Rows from block 3 of a small self-supervised image encoder, named by matrix and row number. Rows with one number belong to one neuron. Each number is 128 + 24 x the weight over its row's rms, rounded and kept within 0 to 255. All counts start at 0. Numbers have three digits each.
After each neuron's rows are labels from the 100 images, of 14848, where the neuron reaches its highest value: "colour at peak" is the nearest of a few named colours to the mean colour under the peak. Only what is clearly more common there than usual is listed. The data: dead-leaves pictures: piles of overlapping shapes.
# fc1: MLP up (model.blocks.3.mlp.fc1.weight, 640x160), inputs 108-159
# fc2: MLP down (model.blocks.3.mlp.fc2.weight, 160x640, transposed), outputs 108-159

fc1.552:157087094144135112112165146130097133135139149140143122114141165087133142166139110111137143149138108118122119107122107141123107120135113131080131143175138136
fc2.552:094119140116130162138141107130099138143112142133120137126172224139136139107147143095160148090123053094148141131161136185162132139141114158159111134152155118
colour at peak: pink

fc1.251:192146128095118096157090138125134185141135104126138067111115126120127123136110150153117111120145103126102151174122174135091185101107105104128145140110113124
fc2.251:129147086146115123111116116128160109119128115113144126152100140103158112157120107120117123098105173138165183113121107107097150132166140133123161138115138144
colour at peak: white

fc1.96:100114117113106100132161107141136112122118101086114127116134114129183105137150134143119125041127119144130149131118133147093084148114120136083092130145117150
fc2.96:107107164159136111136114120127149154112085112203112137144228121175128122099120131110132133056132115110126096115104160109095147068128125100120142128129156116
colour at peak: black

fc1.450:147136109120142150164181147081121119102114119140134119117104123123148169121151097131139124115136164138097175186149103118103143084151139117123100121116136150
fc2.450:075124136125144142150119142119116140133146112150116108162191135121127140106082141103125149111139133093115118088092162112131128145099159155134132110148132117
colour at peak: black

fc1.370:113130123087106138083152148100097120108134113125116108138136132120109141158140134151180151185136118120110111133116124124130064077130113129112117094131099122
fc2.370:104138141118129113161106132120103118118133089107133142141107170174178118119126105156099143107129142124143104131100107140076124169163125158134129133228147142
colour at peak: grey

fc1.444:139143131145142134108124150136120153123130106150085130146139125178178103143145108119081089153092107134086142120111144097160084137098143095117123170114103112
fc2.444:142142126100124159142076171107155130110106078133133140157144127127124129071155140099132162175161177156114087148116147102085146103129135123135146131136155174
colour at peak: green

fc1.541:145126129109155133073124129177149123144139091150131069135131123103152129073135126162150136150150125132097161119143100142164143126117159138123129113101138121
fc2.541:143133156134129111139108119099116162156154132125129119143121159150084153122136163125144097125152129132114157138138155123095110144119159166162068117106094118
colour at peak: white

fc1.132:168126094131113156133123150160122123112156128083130106156124117144143101127122119179099105135148116096142133135148102144085173140144122140112114104127119119
fc2.132:124155131115120146138096139085112156130127153164136137111148126130087114165162111172136153125115131125139116104172109138134137146053121142126155096144131100
colour at peak: black

fc1.193:151093110157136113146148128141133149142132123132152105140081147133178125114148103136125169143066127134111117170109137121142089155112115143130137118113130129
fc2.193:146125125134128135121154124146135196104210128113116140122099072083085135151153134120145176114120163127158144103141095130148128111130120172144124114154103139
colour at peak: grey

fc1.413:145108129133120149135161149105131155145144085078109123118080134104104116120144118164132165141070111133132107160092104108149132156110101117143137146125102120
fc2.413:137095117135144166158124154122131146143144146133137154142120165142144111104108126152118099173120149126146185109141180141115145086176087139137103131109106121
colour at peak: grey

fc1.346:116158129113178134104099112153125142128153128087113111122137150138131131108100116124147105113123147105201139116069124098137133138101126145122124143127120182
fc2.346:132104116160117163122102074171111196136099127153139130148156147141125093131102104150157133111117140131136102140113126090132129099141068154152147102152163081
colour at peak: black

fc1.277:121147095113149127167094117102123136134120099117149121127139149128117181130138088114162145157138128093166118187131108110138137139098106140095070151128137099
fc2.277:159135128117136121130113115153107118110119125123144129176115086118166134149109116076094125127174128109171109100117115141138132117133152130107146181133148190
colour at peak: black

fc1.329:134105137139140105130138159192137115136112095155128138141154149115162124083123100128129126129093139144125126120123075150142087129126128125174116112104101105
fc2.329:167154108113120138125158135180093088140170125150109156142149173122134094133123173107106114162120156118080160192110161110150157170125155147115125120151140152
colour at peak: grey

fc1.141:147129115125149139146164157154110094116144122172137135169140117122160098134087156129112070105070163134116141157137105143182133180093143144146083142105138149
fc2.141:104112138144139065132163115112102096101085125146115118108105139112114147168113117142101150124102114140140173128089127130098151148095135155081165125166132113
colour at peak: pink

fc1.592:123135112107135117114137140129111097122112164113115158136144122143140143149106099148145160135143117115107079095102128131128155146127131131136136093133123106
fc2.592:171095131145110134133160113121125128143082136116110156118121119123113158105131124119177111132109139113174130146110122181128113110125169137132138108166125106
colour at peak: grey

fc1.638:141162103142111139136150079135110143105105133147116118190136145135134127162134084103111111141120130134109146124144080141096157127137167143142141096145125122
fc2.638:063148106106169129118108125135139142109112117166133133111135108152159136183154140111175120134148133113127124122118124115116160143089122122118128156158114133
colour at peak: grey

fc1.350:082137117140143116096135134141141079131082120090116176137135138178141141143153151111116136093117123158117106109097115144159093108128087128098120146163084145
fc2.350:151123148133130094143105142131152092133104084140162156141178126184122116136136094129136119101137107136122146147123132140079163139182162113114145116080157126
colour at peak: pink

fc1.364:119169083107148122143119091124081111139100115124159134119142133133131145128137146110075108142140140141137100140105146124087121136111089142098134165135130093
fc2.364:104153126116059172094153137132131088129114105105136116172127166113167133152135117173166143123135110128142126112134130148144144110140160116119139141123175154
colour at peak: black

fc1.547:152139151122127138182156129118138116136131146114117118141167092154132140112140161131135156164135113144148145140172124127211148134138118144101121109147094131
fc2.547:093092122129123105077095163158110110120120119105135047146096092124122115103133051133109129162111149135149106127105109104113142130117131135119160116140158135
colour at peak: pink

fc1.538:135128135134144104079140121145122104128144111118136134115092098094120123105127202153084155155080135132185125125097128124155219104104120108079127132158146111
fc2.538:092113153132146116122162122160180126141179137060116107119079151120159114128117064155097088120112138156128120134137115127107161139158142121139122138121089136
colour at peak: pink

fc1.119:108160107107125096178144086135116128116160128116084108157135102130122140136164154115163162118141132130147112132128103094161137154131152137136113141144128122
fc2.119:112110149149124123130124113099163123128090166181115120105186102173073113115107137153170163114143149099136138129131155116102146106116105096160108145144117128
colour at peak: black

fc1.404:138139121110146147104137114103117103144097116132129104163137182101147126125130130112155124118089101152119067121087122174121145105091062155128152126143176149
fc2.404:129114086159114092128125142138140100121149096117144115103119163133103143146187126101155134137111144119165165134103153138114165138105076112137085108119138125
colour at peak: grey

fc1.181:134147123125123124148138122147096141160141140098146119058159046131114142139203131157155106139069129136144120071130135122147106156110078143126164123156138123
fc2.181:138114119101120129114126116152147093188123132160129077145110131109179137100111100129129114132132121163156106143120083128105196142137145094162122124125128119
colour at peak: white

fc1.112:111122122123140151148120110162149169120121116162154069124087132081123120135144116127112146140115112123149139132139124139150149172087133139153137121128173128
fc2.112:133144095118081156149147116138105124136127097087142149151111153150126139151130168102135130151153167099117135092145129146081129099138140109155157149090159099
colour at peak: red; white

fc1.466:129140115119112114122158087140123086129121162124119118157135143131149037144121135149127100163121075129107102130140138146141118143128155096115101125103122129
fc2.466:082112154104117096130140139135150132115088142161120126120105148117125098102122087099076134165102133118104137117132119161124155134123136114137139154156100120
colour at peak: pink

fc1.556:063105147106150104118119143168187132128131151126126134143132152138119151131129142092131143112141124124132146167122121165138118056120137120114137139095130133
fc2.556:136125156106123114141066129116103155143136151155125129114171165137159161112147123094136146045108120115145149133140168125146101158150123133163126134087113134
colour at peak: grey

fc1.549:147108119099128123145103102157147118136093055124125137140158139165125129103137121105130110148138120109087105118145136107176166116156119150160133103154116113
fc2.549:143108101130150144132130141149170143131161145145076159122110138130134130114093133118183132136097109134129105132117132114126129151134121124078049135145115124
colour at peak: grey

fc1.98:113175147089171103110147112153131132123152140152145116097128136111160150091126140139144143108158147137074142118135119130113111156142134106147199135146141122
fc2.98:137135120120114151111133141144131147130151165114132147123103139130114156130118142100118217094107144130102126172107085087080122097096120152156115161117139114
colour at peak: yellow

fc1.528:140128114128131137112099162194112094133153147105090118157129125119193135108145124110136110195125142140151125126140154129186146149165136149126108109164126141
fc2.528:143134117119141157129200138121139128101127141161132150123148141114167103117132093112129134214117150149129099109156102154143144058127100104128152124138139143
colour at peak: grey

fc1.216:080121124113094159124129178120115135115135110103138104137134143096137152105137111112115142089161142140168130179139124181121123143086161151140155127157120071
fc2.216:135104141132129113114094141121125095091111139132106154121190149163170148122145074149147144132112097121103125073098144116144112118097098108146097099149126124
colour at peak: black

fc1.621:154125101096130139161107156138142138135138121154124115154126118138155130139130086170151115209146123117113115097115096094144128153108144133130122137089117128
fc2.621:132144111109145124156164093108163122126130102123134187125090110090145137137118109126132142138114118151140129153118143102095131034135138132123135135125130157
colour at peak: black

fc1.440:138147137109120119132136115061169137124120103130148144155134153120118141178128170154136089122116106126151132156111129156207088094126129133107141112157124109
fc2.440:146153157126101124164154122097136160125176133102152134146128173077144131093166069135126115119099148105091160137136150146105150166141113129147117162125125150
colour at peak: black

fc1.145:121107117116188123133118169098090126155127131112057072139161135182137099128127117162113135157107109146114105106106141057108097164125112112127099156134136093
fc2.145:072143139116086128109108135136142127132106094155159187130160131136130146106151150099135163149121133160138144147094109114125105080122149103156138130130122210
colour at peak: black

fc1.349:084144108126163132144148151151122120171081127115156117103140162080146105113119176172108154137112079130086118097131167168115109109140101127128097161173152160
fc2.349:175152093112051139149157117202161131097143165179131168099090106129132125156167116103162130144103146129109084127139074067108123114167128129115143132121105109
colour at peak: grey

fc1.1:111054131133130156124166140146124140135131177114109119100099146117128134128132088115122133113120119129148126120143080144122082154132135135133138142178141143
fc2.1:093128157123129140114127170143131080130137129098151106103134147181105112145122139149123122103136124118120120132131131155170153116138144122173176148107146128
colour at peak: green; blue

fc1.484:148134141131157153120107109097134129125115146115119118090165105131143127114134106133162113174113136126140122110143132149141151114134131135108107109102159123
fc2.484:123152134102141140129137116162130163152074127132147073142174156075139152101123113146114145108137087106173134092132104139146119178121143106128141126095118128
colour at peak: white

fc1.348:158115095159134128079147125175128109129123126149120151139119148116180142116139107158135112123136141135135142194161134128118138170135136149094111150148147154
fc2.348:101110120120132142144162135076130121149128159173131122132176157149097147171100152090153124120143116093139144118120123129137146102104145125118122107118100080
colour at peak: pink

fc1.459:135131130146130120114142115105135120098112085144115149126129101107063124115130174118084146143123144139160118122107112097125145144134118158143139119126115139
fc2.459:141130155135143106099144141117132115128142177086130115096173102214110138103152171184130142112134156137111120111150132140111172080102151116161117114112122107
colour at peak: black

fc1.525:111093129175115132132154119166115124123112119146135117144100120095094125193123130134115140160112148123128154106132142127122097083177094121133125125157070116
fc2.525:167102114182138128121138111137139120139126133183087118106098160118116125122108132130130126115144131155117141108149161145177124134168161152157120110111143127
colour at peak: black

fc1.265:139137091101164123109142140141146158104158115072100139116146092141132140136121109122103190156166104124113083098112180130117133065163128130094107152144115145
fc2.265:114098131125153111148115098115135129075146159191149150093105165114154115143145143121109129134167119147144100138099084156130122186179123174120115128143134164
colour at peak: grey; pink

fc1.583:176120140106157147136154108158184133146192152140134102120106129114137166120122097086155108142120142167131096150120103155139123083133139177162148123101144137
fc2.583:164131145108129121129168138133127155152172124163137117146116116106191147144134159114073141178126135116131052112115146141092131108156128129113111120132125094
colour at peak: grey

fc1.475:121137090134135122151107150146136178089140162082109105152147100144103060105109140149152137116160113096137149153115136134125168150130130117106159134154112108
fc2.475:141118096124066151163121125139141142116109145154119082134119128142139155120136100183146139132105117130163106119143091081103133145092110119119117135113133066
colour at peak: black

fc1.113:171124132109149146094118166093122139103117111106131164115131134182102108088125111169120097152102122129128085112133164135141147086168161135139115118104130099
fc2.113:068119101105117179153132118184133143093082120168143105137163144096109136105138095110142120156159122114171130138098124082151125189090128135144113120133127114
colour at peak: grey

fc1.280:141156117116123134161123126101121144137126118151137095114108123134133132099134124160127092159073136123159154141141142105092156179084139148123158123129182125
fc2.280:091142167099122133143152154116128124157157123149113123119176142162104112181129179126112149092095127184122099073118143086145127123124146102112131133158134135
colour at peak: yellow

fc1.31:129141085156136095121127083147149088133123114110132122112123131129147132119110087113155107160142121130145143128110087127111127143121112128128107126125142098
fc2.31:188184112139157110146117121124124126104119120112140127140115122107109156119114117093139108136137140144107127145068124115106065117146101139103090132146088145
colour at peak: blue; red

fc1.299:148139105163114109166136147174110142127126136093157112135160135111142133109137095130122124132131118097098177181121146149064159153102116132163131126156138132
fc2.299:103141114129147127120098154148149108141094135155126130101186147104125104149145177124097140119133115113105108165130146145142185137118147125152137138121108143
colour at peak: grey

fc1.609:125164113122132131157171149113119133142118170118110143134132115096150139126135126112139142130121137131127124123136095117113112138114126130106122135151109129
fc2.609:092120116135129143115162113152098160106154112125125169137110108190104121117119161108130127138123136142104109130120147137127124133090124121126111106127109140
colour at peak: pink

fc1.13:121129123142126113122173129140144161123129074130129114104158124121112134132125119148145198137086126108176103139142102140126142127132136132118116128137106124
fc2.13:136122127116145167129101107158129135148102124091110130134104152183178120127137114131139152076129099112157129106099101153139127110184086153140127129210137138
colour at peak: grey

fc1.247:159125106095153093105108118116129091124114123120123132160147133144135122202112105098114116156138128140110110081120117154155121113142144113126122131128132130
fc2.247:134134151128124169160154155142110145151114109134117178140128096121134127026142093141134117154152119140140156201145118119166109135078139143127128133086132108
colour at peak: brown

fc1.381:133165122114138135153159151122122134135120147130120126147142137115138150141124143121148134128122145133133133127135125125121134141107120121109138114142129127
fc2.381:125146114110141133139158109139136143118135133105120146137145133125171141115124129113157117123157126161111133115134142128130143121149132121114118115162114130
colour at peak: green; cyan

fc1.563:174117135169100151145143105119131191117132108112124110109114126127127122078113129155093167206100131141154120112138125144137165204143121141154132122165112104
fc2.563:138113143108132107172169109106099157137136097123109166131098103114127115106149143126115141084151137118122107169129169134077114158118096136125137127081167117
colour at peak: white